From a checkpoint of a small audio embedding model.
Training: adamw at rate 0.0017, batches of 256, held-out accuracy 95%.
Rows from block 6 of a small audio embedding model, named by matrix and row number. Rows with one number belong to one neuron. Each number is 500 + 25 x the weight over its row's rms, rounded and kept within 0 to 999. All counts start at 0. Numbers have three digits each.
After each neuron's rows are labels from the 100 clips, of 14848, where the neuron reaches its highest value: "strongest on" is what is common among them. Only what is clearly more common there than usual is listed. The data: two synthetic voices taking turns or overlapping, over music, noise or silence.
# fc1: MLP up (model.blocks.6.mlp.fc1.weight, 640x320), inputs 160-319
# fc2: MLP down (model.blocks.6.mlp.fc2.weight, 320x640, transposed), outputs 160-319

fc1.505:520492500476487507478524555506492535479461484495488460489478512494488526503495494484488512486459524514505500497557499483524486585499517480495489487527511517529489472513528471489502448487498515478509472520484484499476494516461507515495543485526474521509477487516496505493592443497529482513525482505476484463481518506513493511499541511489493459496518498512510485495477533480516489526498502478481477522512489477513478488469503476438517513475509512463547526581482499483503494491487472
fc2.505:532488528503478505521463446505533491481545526501509502559536490521446504504485505501486501538476533535504520521485501531506507433487510499479511552507474504519473485482476476503516513503503475514482479447493436501503510477507501492499493506514540498517502494522525473511412490482476509468490504497494517509496455550494475519468528459524508536497524493513482494489488565492520489498501526494520493501504472537491515531461476505527503546491516466474533521422457484489512515451495512
strongest on: first voice: deep voice; second voice: child-like voice

fc1.23:505470471459491492512512525471529518460507520496490485498524545486486494513511522487476463472441505520542526472543512512530488529507501486484494473550511517500494481518498483511496439462483498481494451515498480493473514530453497484466529483532507539513483464525486463476540452537474505550499480481468503486479471510520452510520491529457473489472519511477459498483484537467524521529528549508507483488490523504483461518466478505452471488463502474491504534534462470514521441460483464
fc2.23:513491491542491500536552546493544507472498480525510500496512532508504500494476516449488499501519496479501499489525469515512498557494485504499487482548505511486485521492524515512504459515484499505503516509475515505488504535531490505447519491530529529506543523491548456528565462537481485471528506502528486490490505498500476510501497527518497501530514504488469495491490505479472498504498468488482482490477489437518519540449524516418487498479473448511480553531509502453494472440507497
strongest on: deep voice; first voice: deep voice; second voice: child-like voice

fc1.237:530472511462499505493538551501512520473511489453470508480519501514488496496488504467497511496480520478523472532540493529509507579514492460486498488515492525522487493476529472479526444502464485503504484518493497493489534500447519492460512494513501492492465488512529499533585433537512508515503474494490480499482516498500484519526508513466502511521495512502474495487495522443530508487496509521510488471483506460517450502497496499464471487518513529491485549610472452490491512493509472
fc2.237:509521432507531507522517528486492508530475518553517531518465475470529488467534460502483457502463444504467492477496467464496536492464487520469515522516525513494516513474479501513532522499517498478469534519498537497477496468531515475484482503488488468507473497515502518528528501480516482466508512520541524508488526511480524470514487500524508511537463479524509503524524502496459507504489522475465464544479478533485499502507546487498549548473497492485522479467493502493486526500505535
strongest on: second voice: child-like voice

fc1.116:515493509510501497494579570505532520495489518498481494511490524492493490475502482440494490475473512479484502490544461491483502537497493506497489488541531510510472477500517492478510495498479514469520507497488518483505492516464501481420519472514514493510460499466562474529594473513481494475518465504466510479485494497515497482508497498476520494489525479495476492498503494429516500500491493470478480539505481463526488478462524503433539476467503474493490519585485535441481488470479473
fc2.116:510477491502520479501509556461530539460519514486465479460517544478526472487491488489512492477496523487496514488527492499497499550466534488460530516555500497509483513505501475470512415512491501516525516515498501490479526521536511500456515479543517498469519512513553477516552403536514511504506500497468497494469504510498472546489498526497531490487507521500469542515485514519498505499497504503483489503504506478490496477475546503394501489505490490489480511509514493458510490466484483
strongest on: child-like voice; first voice: child-like voice

fc1.442:478499567497443503535503488486501508476513516494480502490520525528514503498494557440455475539466550493523507501509503506504506482486528499525517527466474527469488525533500488496502512528481488516545492529509499478484495556487484498473557501498547482500511526501549459472488503546469511476505503455462471480510521506509423535516484534497521509475492523487475527502466517494515522508517511502528474483521510500481486511496466533515456499465526494524464498489503487481550470474489469
fc2.442:498524488512531488426511523523489509531493531480554483472480474455518469478541489521524514458529477498485480477499489476517487488516485523519440513504527506516488445525499530452494513447501516481463505462518483496530491455500506527509464495483454488487503502502487531513462509471542482512504499551534503477512454498531557441509519471509511478508502469472546501518499450497505482487490508510478519526499473481545528464526526463528533486509486531461515499508465531501461509528521506
strongest on: second voice: deep voice

fc1.130:548477491492485504503599549510513508452497483494491501497514505502493523488475486440491522501475496507523497511539478507494501512497492476479503469517525523523487504473513476481516488497471501495526509514485517492467511517447505476426513478514489468508448488470549491523568471540495505473518464464488486504493509483503486515520486486483487512512518478520471481484489517413528520486502498494478501524457510443535504495475515501472528512487552484497488524563470501454484503460483481
fc2.130:508480508489530478517504542432505531489482500488474489453499531502529502501505482468508479486477511499501478497539516503478495568482503513473519488520474510490494517478506464509508418504474506467522486529491494493500499524511493494488532489534503492479517502500523508476585444532492493535506485508480470491470512504481464534503488585495514486483506504517475504507500511503496499506521495494488500520514523482485477467498523540412466492487510480523480509511525466484509499508467475
strongest on: child-like voice; first voice: child-like voice; second voice: low voice

fc1.290:493478475480507494469552534502491517491472491475473506483490530496497470513525503454477492464440520510523513513533505479492519577534517507503476493497471518539508475507529473504484481475468488463511451484480475491500486510428488488484526501517486521508506510503488491483599459533517515499543467499455499493505501495514468464518517526489515493477517500470516484518520500448509500506514515501474501521477504464526483502502525517480507484499533511467511517599468500442507482504488495
fc2.290:456519529500459494502469479504500474525487491479488474559464510521473546518508487502478494554475516530531504523511497488451510497493513542539508548488489527481516498479493494531514468556483471542510510528495460529530497472507447504502511480484518447506515503511510519499497467483483492486509539495480500489523498491506516525459497484469521504460526504559524502450485509484522442507518508486518511526524488544490469507474483515424477481481504493477500531451479489501539548479543523
strongest on: background: none; first voice: low voice; second voice: child-like voice

fc1.220:494484482460497502489558528479504528483484489517486506480481503491504526462505516462480514463459521509507524488536518495520510564515499493479484468527517529515547500533535458516498448482481471464511462485487509515470502501444491464464494485526498503497462481518519492461601469507482512511513471484477485499470499495526468471532528514460486484483521469529488502503483520450521536516519517481499507499506488490520485499476512473465513486470525490507530545588460502478486473487501495
fc2.220:529563483496477497485476435525458463502517544467508520547481475535480495511490492525501498506475490500500527538514496507479462454493512477538503552450455528513502512491509508507518558526472503516495500496570489498491484474456465505491504518463483465491492495499497525514450504490501451495468503485510510531536527483490511480522497480488479508505498506496503527523498507483518518454504466533504522487554496553494483535529497522544533456543479498515501506448549511530502544487505497
strongest on: deep voice; first voice: deep voice; child-like voice; second voice: child-like voice

fc1.104:483497502470511493488520567488490517476507496510459497498496503478488494491501519483483505505465531496519496508541501497513493592548501516509469453522528518518519495530523486489471440485491477443513486505509487491480477518485503492476518531531496530503475514517532489506631428526503481507539483501504491483479498508512469502519499534511508455496514517496482496514481538465519506529510495509485498513501487478493497479493514478469488519490532483481514517589458503501491464506477474
fc2.104:499519527466503467511457429525511457502506468493537518545526502513458512528502512528479490544521502506491516517458472519492498424490506467514507500440506475506511504495462478498509549477498501515483499528544492490466501489534484503484466521484494488515456476509492485503379541473467451470490470489513507517518501515505497544483483467495492508493487503530485510488531505505501501524525503524508565484504501518523494538486482493540516503511517498506504490448507506490500506477494532
strongest on: first voice: deep voice; second voice: child-like voice

fc1.423:498489486480501523479532545476494519495458496517492487479478506479505520495497530465487512475459541478512497507544494499523528557520505481505479499498498537514507491530510478494505484502496466496515459489511501496510506508435495480461532498508498528494450490513521497499591464481496493515511484491499485496494492489555476461541511523471468490495533478485481499493475512451533539519516524502494533497471495477521504499495526474466481497472545498476497503581504534494507454494473472
fc2.423:475530531489478527482514456551479478538469496489536499520494460538482517485516488539496498538523493543476517516489521492476472476523480516547486520455537541507516534507496506476504535499522526512510479504481498516512513497504514509519489537453517474524489492513467528497480477446475466476472507500470500473517496503485493479498501476543466530493530528521543486526451479494534495469472492524539462492541471492509497486523468511546512501491498535492505452506479514508487565484529507
strongest on: low voice; child-like voice; first voice: low voice; second voice: child-like voice

fc1.260:518489495491489490489588571490499517474493482488489475495496519503504500491482492440484541467460507492522492502542481525496504538489478480495483479539510537534507486481527498480523474502480492476522502518479525479477503504448503490437515501513500489501471491467548470526592453527496514486529481477504498493497493479517504504540496514488498491498516488498479499492482519412534520499502494475478516502482521463530483486480517495435544494493520489484499501576501507453474492472494466
fc2.260:515470496488525470508510550495532488487493499510505516464485554499537485507504481509500499487518535498504480499540465503473513564483495519489496504544486496492490505496499493476496401505468508486522519504496480486503490511536526503460559493535489521492502531483533504548571427552513492486506484513475492501468496502491499468502508514467523492467487479497497496500497513535498499497509484508467490507504537489526485480482512542389514472492497474503489515521475509485506487481514479
strongest on: child-like voice; first voice: child-like voice; second voice: low voice

fc1.521:489479491471495501480563560476505519493465526486486484490500506460498470493492537455484491498458546517528497498523519523531504559506520493500463477546503529500500466516524466490504462478499490506514460485503483476468465509457490490480523512512488522499477485522516456491597440537504500531528455500490507476473507495503448491536532522474529494487503496469496490472470529467525483528476518483479515536508525461524491502491502486464494500450514510486516494585473505495510470478476459
fc2.521:473493506456488513488489451506529498500507483522488505536494496524488509513500517489469481566475529519507508485536505532515503417495500513493522559437428502545520508488465482529515539498498505517537517503480476519507528516529494523512483524493532464495485494502526502503453533483473481478474490511493498535530500502521486504505501478504518537495480518526501502522520481483501485517460522518514497524523494503484470486492496476538492526518533505488529473470455500494514504457522531
strongest on: second voice: child-like voice; first voice: low voice

fc1.134:534508485468512503508543546492504527488513462499488484470504519540475496493510512462490549494480511525533482497539503502529505570522471472481491470490518514522535467492532485478517448501469464473537472525538536492456499496454508483487519519513476519495464469498509503526572440547501521529493475477504485493468514493513488499545490517484461492448524493516495486474525525449500524507489510514503513516462496460546471501487522499464482473497503520505496508601481456495461476508506493
fc2.134:456509502505527498486545518492514468524480542521536472503477499487523502508516519466487469522507480472502524485511469480486558467457485507553483485510490531451511525520497519499538531464471464470546520503470469505493490486514473512491519502480539473489538534529545518525491467482430495452509509516535543473522549470533525463530503494490501466488514491484488484530499488489478500468547506507480488502527506510522519480499520533487530472488527461512504494502516544455500470508515498
strongest on: second voice: child-like voice

fc1.141:526471489484522511478548542477490513478479516477512480471499554481548456512508498447497517481478511491559497528519498532498492548490487496477479475507476532501494484506533467484471469488449464472531478516514516470468484500459487478479528505521486499494496502500512500478538461560510552520528490498515473474485526499512465484568509533470504478475511501454470507497486517459502538488526495489458516491479540467535507508490522513466518470493530492495501507545481503471512468513494464
fc2.141:518506496503514460487498463482473507486495498510496503509476507479486505471464467506522501500509452474474485465497504488489510434489499517504531483455542469491449518486480516506527584508490524510490490515509515498510509499487499497525464444492494495502494481426490505485426589519510477496509493494515459537521505480475506489487478520527503501529499485544494517504482475501501514487507470496515499536477461504486524518510533515605469489481501509497487521462515488525498507491496500
strongest on: high voice; first voice: high voice

fc1.510:518495481481493485501561552482497510490483495512476496507490501514507513529503496456497506468476506527500497505528532513502480572523487492487486504524475516517507486493523484492492452492514503471513476516466483509487491518440525496470544501511491517493468491487507506477622456497506503531518481511474486474496474515505490470514510535495502475483526482496501497483482522464517506510500480481492510509479513484535468472490526477448524511485515503475538518584486520485467479504509504
fc2.510:478514511506509458478486473526563507511514501482509499567463524531451491511507499497491512506496480492492503504518487491484495429482456472501473481489520511499500453474504487529525539494486461512516504508544482493489499494488483501490510527518546475550514465476521481527458513501478542451501535517530555479488528500507516511512472484484462520509500522528498484510518509498482496463505517507484515469503511552489466559477501505512487481527478460512508501462521527475485507431493495
strongest on: low voice; first voice: low voice; second voice: child-like voice

fc1.603:510507503481512503495549528516511541476545472504470496483502507522471511499518516439486524503482505509522495502539528504513482578527498473491513494523522533534516480497502485452522436464508498490506475523502505469498515478451517500490533501502515517498468499484531485512583424504536500505514505489472493490480506505519467497537513541493481501485498485491473480482500528448526506518514488519479515533489505462515457480500513473434467487491512534475511521605466483484511533506476494
fc2.603:500506464510500523491434498534558478495528502528484492536503477511446483501495498476454509508538507521512513507511491506478481418515504473508518530544547524505512510463471485525529532517525493507483540499501513489485496490497539489483468489526506479528487459469508473540441515472490494466535494506495558488483502509452510483493486490507494543530467487527517485472513508497503493463466514541501526515506500547515487536459478500501521526520465484511522505466500532487474533471500494
strongest on: low voice; first voice: low voice; background: none; second voice: child-like voice

fc1.125:527466493487488480460553534481516545502488511495472485493498517502499489480497528457474535486464517498515509492526528507512488571511485496509500477508505535514512455529511468504511472497482499487528455503493476473458508517443482503456520490504501525495483513510532461482604461507505525540522476489463479495465477505536465507530507502454492483498502497479494476467486518448509519524486510497481471520511525458530474496462498481461504494470514494480501538595472528483511485502474465
fc2.125:506541547492470525485486433489487487531515504488520531539505469546457516527515507508502486549478535497469502542491471511515488469489538502472478530445510538505517516475492499510522515507516486530508498478511468513487515516539501509491485501457523488530485477480509508523425528526503486438481521503503499528507513476488541528504504475517501519533468478526510531499542516518523495504485512500501505498514522545481512556524490484488506519475509514482516541432497490519497530494502505
strongest on: second voice: child-like voice

fc1.126:491481565510422501526494470489500490479509518494457513540517517530468500478519528445473482543465547501503515506506517498467501482500529518508523519464504504493470513512487468543495516499496521506520492516511485494497495564493491484483540486499580491520490506499539457464487518529437500485514496469459468529508496507482404529490480546503524514457483521509475515492496521497510517535514487518539460507515498509482474542475440542520461519467522474509502508495484481482544486461482512
fc2.126:503523480507539470437510528522493522518498538477541468462489491456530481480521490520523526449522491502503461490506492487522484483506490513512436499509520512508476438521497529431494515460503525476483506474513494482521490467518518540506491488487449490485511494483498528515442500484538488510509505541521508466508457510540563456524514468508502472501501476462536507515490459497508480470502500515465522530495496471547518454527532470524529480513488534469507503496477532498459505532507484
strongest on: high voice; first voice: high voice

fc1.518:522492506464508508481547550524504515483514472467502505472515538516463502497511520452533531497460502495521503493524487535535481552516463478477496478523512505538527479488487503474516465486497489503510487485514492466476519466453513502466497508525488500498461475507534481500581438526505517488516453493504500499470513518513479486520482513483491511492500525503468482479510506434506514498507538535493515489475505462538463499499529485487469478506495525502494525612488439503464490495495480
fc2.518:492477481497506492489488491496521502536527478508524514537480495534471481470565498527487465492479501506503506506487481496514564457510459468528491537492528532506488444471432489487521563491493467484499511461546476458508499437514479509498497534477529490530511473507520502535464516494502535474486520488509534499546492482513521462517469483488481493499473485501521470479496461476468534513492557499502536512485539530504488532500525486534518476464470491485498453493525504476488543491480502
strongest on: second voice: child-like voice

fc1.484:519489494491489495487548536485491529481482544495495499473473490488493472492513506469508501444439515498518490470525495505502546586491504517501469495530511541510523500527531466473512439478496479452530464488497496487501470504444487479473500500515502538493501500525501437491593453511492513505475474492470484468480494489534485483517503518464520499479511495493487474463499526459531529507483492520477499504511502455497497507498515527460518518505524500482496500581502511471528493523488502
fc2.484:472516540500465483491464451486492481486523499499463525523485496533487541511480486488495502553478512540491514532503506502501448402501513523524506490495487520493497497496482488502493566489534551528517510502490489502517531511470483518511471519473522466505478513470522507516429540450488460493493518463525469481549501513513504506477474492557471500512509483530541533520494474524527477507469527517507509514492493522484493493501471507587476504505504510531498465464522500514513503508491508
strongest on: low voice; first voice: low voice; second voice: child-like voice

fc1.455:540463501507497494493564571519527518454517478489476489494521519517493502505488468463476532495486502515515512489544473541497470535497479488475499481532499537536490477475523499461529502498505517505502501521475510467454509497449505465450525505512489466498464484468544499536557465531480524479521462469481490484490498481491483511518513497503489498507501499516485516463494524441517523502488508484494500529464493453528490489486535483472527495469515489479506530560468499474486508484488467
fc2.455:497470508524506488524493524446512530483491487514495501491506536505509496484502470458486485499483528474506488497541515484499502590460487520472529510535507491497508524484508460511515419504485474479529493520503513481471486511499508474487534493522528501486497501511529503476585438524494512513525501504486484507459488512488463508512487559484511516510484503533469487491525531510476472500481507512478481523500532517487467497473534527410468491494489462504501523528514479466504516472481489
strongest on: child-like voice; first voice: child-like voice; low voice; second voice: low voice

fc1.54:510479484470523499497549550480499527483476500507483488504500523496513506479516498439489523467467524523541481482529523516490497575558474489498467467484523536534523489515529465505482470477497509486530474502493492482499501532457512477480505502509516524500470477514501489460583460503486506512510477503477481495486509516526477474534478527487474490461524501496496490511529521447525523507517505524474506521491527477527507498488507496460511493464512485491500515585466502466505474508509487
fc2.54:481507548520486483462478463507517482502518524472485498553497486528477524481497516525510496510476536527505538512489495487516478466482489488519481547438507554503501456477512499489516544539550523558501523482534466511496506460510510538534502513502504483521489503496515487491435521443501482470495499514481486486533519478497517484519497503527490527516492510515528537494472526512514511511493548511469522516513472530501498504479478486511514545522468479510524523470488522519473536439502536
strongest on: first voice: low voice; second voice: child-like voice

fc1.635:519490483506506482482572527498518531506480519496480493499509509475493496509513512472475497492486533508532506491524488500489538567516511513506479483515484529538498458497499505479494455482495461476536467516502479468480508507451495489469530512514477520517480495531502464490590443516500526520518461493476493502486505500512474488537511555477505492486516502491466490505513514414528499516513532521484499511478537457525495505504502505462497499494513493505519527579454506492495491503487462
fc2.635:487482526507445484497450477521501502514496520497471500528492489496478538517518488515457483533473519550480517536492486523470502459519505506503505521477482497468522509461495491534547501509525459523532487454482492518524517523530481478493512559458530435572509485477511528497440516454485487450492520538498505492501511499489469524509465458484506540460477506519525520460530536493502493530493494477515497511492477518524446547509514525508513520495487475519530484487491541459489536468523514
strongest on: second voice: child-like voice; first voice: deep voice

fc1.493:532500501430512451502552524502523527456534478521484532483519500526482531489496520462491502502471488500521465490536507528527522559529484462468510495502520506516496500497524464467511467515468486504522480505498503489469522498433522496464500471513507522480460490493529463506568464506515509491503448461472504480477528497522482496535475516481473504473500501525471488503485517429514510507506492505502534511437521464520475508491536500472464461496516515490456508578518460502505496474466458
fc2.493:450521528532492525492501484500482507497524527487514479456508464545559508523494535516512447502548490527498528504485505504505477467515512464533531497473500478472505480538508512484488551519481537531497500515492503514512498519524513542517493520465507460468530503482511540498451527498519473491456546485544494494519522509511513523499517482520482485513504526480545498501468473511515498481503501472547499466534475504483524452551474477561491501514490556524446471473542483489512467529479501
strongest on: deep voice; first voice: deep voice; child-like voice; second voice: child-like voice

fc1.203:516469472482522516490547532461490528462484506486503492495486541455512481497493500457486480471477511509519507490519516513498513579522507492509472481503498527523495518525503493509485460476473503465516462514483479478512491498461481477450526497502481524504491494513497485493591456546494525528509462491472474493480522495503465464514516556472505515492513492504501507514492501440512523494540509507469509500489519470528501525479515507460497488459535489489509538586432489474484463498500491
fc2.203:525495486486477415491477461504510466582498506477495535579480531549468530507469524482482519559463533502499519482506476473488475485503503510516514476465477517508491472464497508466479519512484496533541465487553465470516480481471458526483525516440529413528482504492500501483498462491519527459506487537501506522542510475510517511480476495457477520521499530532497500510500516497493460493496514489513486499528515513478464551460483494465498481514512468505523520469535512487488539492481501
strongest on: low voice; first voice: low voice; second voice: child-like voice

fc1.31:463550484456523469516505540454476512474480485499479499447472502566536566487487524503516503482521481512481470490507511469509529503498504467507493475497488470458532502522496502461486497510487492486537480557518512516491509508499496507513526504489474497483489521513473541492508477493497506531494504435499476473494529506537517506504482498476481465463562497546506485529457477507549485509506523529530493504521489481434482443537496495484499467494546527524461475515525440517550472547500472
fc2.31:482493461522544514485545562555486500509499514502521503444499507474530483464516486521468499467492492504511528492506437486512499530471503523487475499527524505531477496498492547427506516448537521487480514496507498498488495501492506477485498474491434462494476468486491544550542502512504508494515482490481506515500474473466558471492504414520509507503472464492494511481529480483462496510516495494463485506515506437538514423533535489497575511491490531475524536524484533491494523584480507
strongest on: music; low voice; first voice: low voice

fc1.231:510494495466500490468553553479521528495492509511477492480487533477510503489518517460459506495471530497526510490530501497495489552527509473490477475524491550535503482512528485516503459493477494484545471518483495461468510500424498502476539507501493537496444497512513471493587460516478492528546466487451487501503495504523481496514513537477540468474519491486483501510492513442521528525503527525460511490509500485543489505487522499439496499464522496502493521580469499503523479493480484
fc2.231:489518548498476494505513447538505472524500485527513507558501470540417503506518493463457560525486527466499488497506483548479494484501494480504500529461515565510517490512468516511507536522512510503497515480505472496493490522460470525508498543445532459533518464543497500542449505516475506474527520453471484515517508481482494519479503460493475510513490519500530487488489509497512500502489514484505477499508514507484478552486475483496518511507522523499528510450531521489523524481496522
strongest on: deep voice; first voice: deep voice; child-like voice; second voice: child-like voice

fc1.151:485460491489477515524508500457510515488479536499479502515518499495484472503495520472491485478437515523513545487534548500516474528506519515489473509512522514531508507517478454538468421456512511480486441494510497506491493546447525499501520507534519549502471470515470459445531468506461482567506493496496502471460480536503438514496488552482482513500493521485460493475508556484514494522478517484504458499504504518486456527478460481463462528442507475496541529540475481519529464478493503
fc2.151:501476500518493507521549558498505516472535501538504503453548506494518493491458505478495502485515498482484502479507499518537502576507497469502493518532507513505483499491488517481481432512499523540480503500451505496482539526509526520473507482514508507483516508469517490508571431509507457518511520486512485470479477532491495532486506517523486493546499484470488515489480518469482487485481470478495494504493467443535518484498517486420488512486445505503483562550509493481507493490493486
strongest on: deep voice; first voice: deep voice

fc1.434:513501486480499507496548549465513538477505481494490499463501519480506481493520507440489513495457517502536483504536502509505483581522485479492493476520500548554494491494503503492508462484486476495516469506498509511507499516437490474467538498513494535477476492505521485513584450548494493518506469485471493476478489514524470487527524532462502476481526505504496518468503515455511527496535522516500504518509503448545498497494518494455483479492528509477503529590497480487478465490483459
fc2.434:500518569494488515530508444503491469509504523522525517527509469535494502496497506471500449534479540486478519499495486537535497487481505533510496521454465536497530489470487552503543541536541531519501500495498482497492516519491501458467501494464460452538492485489507510494495503488457533450528460518546508480498502476507508542533518481485505527531447499510501493472529497518488482500469521476526501467497487545501505516494466493418520497514475493514455520439490503496489559475466491
strongest on: second voice: child-like voice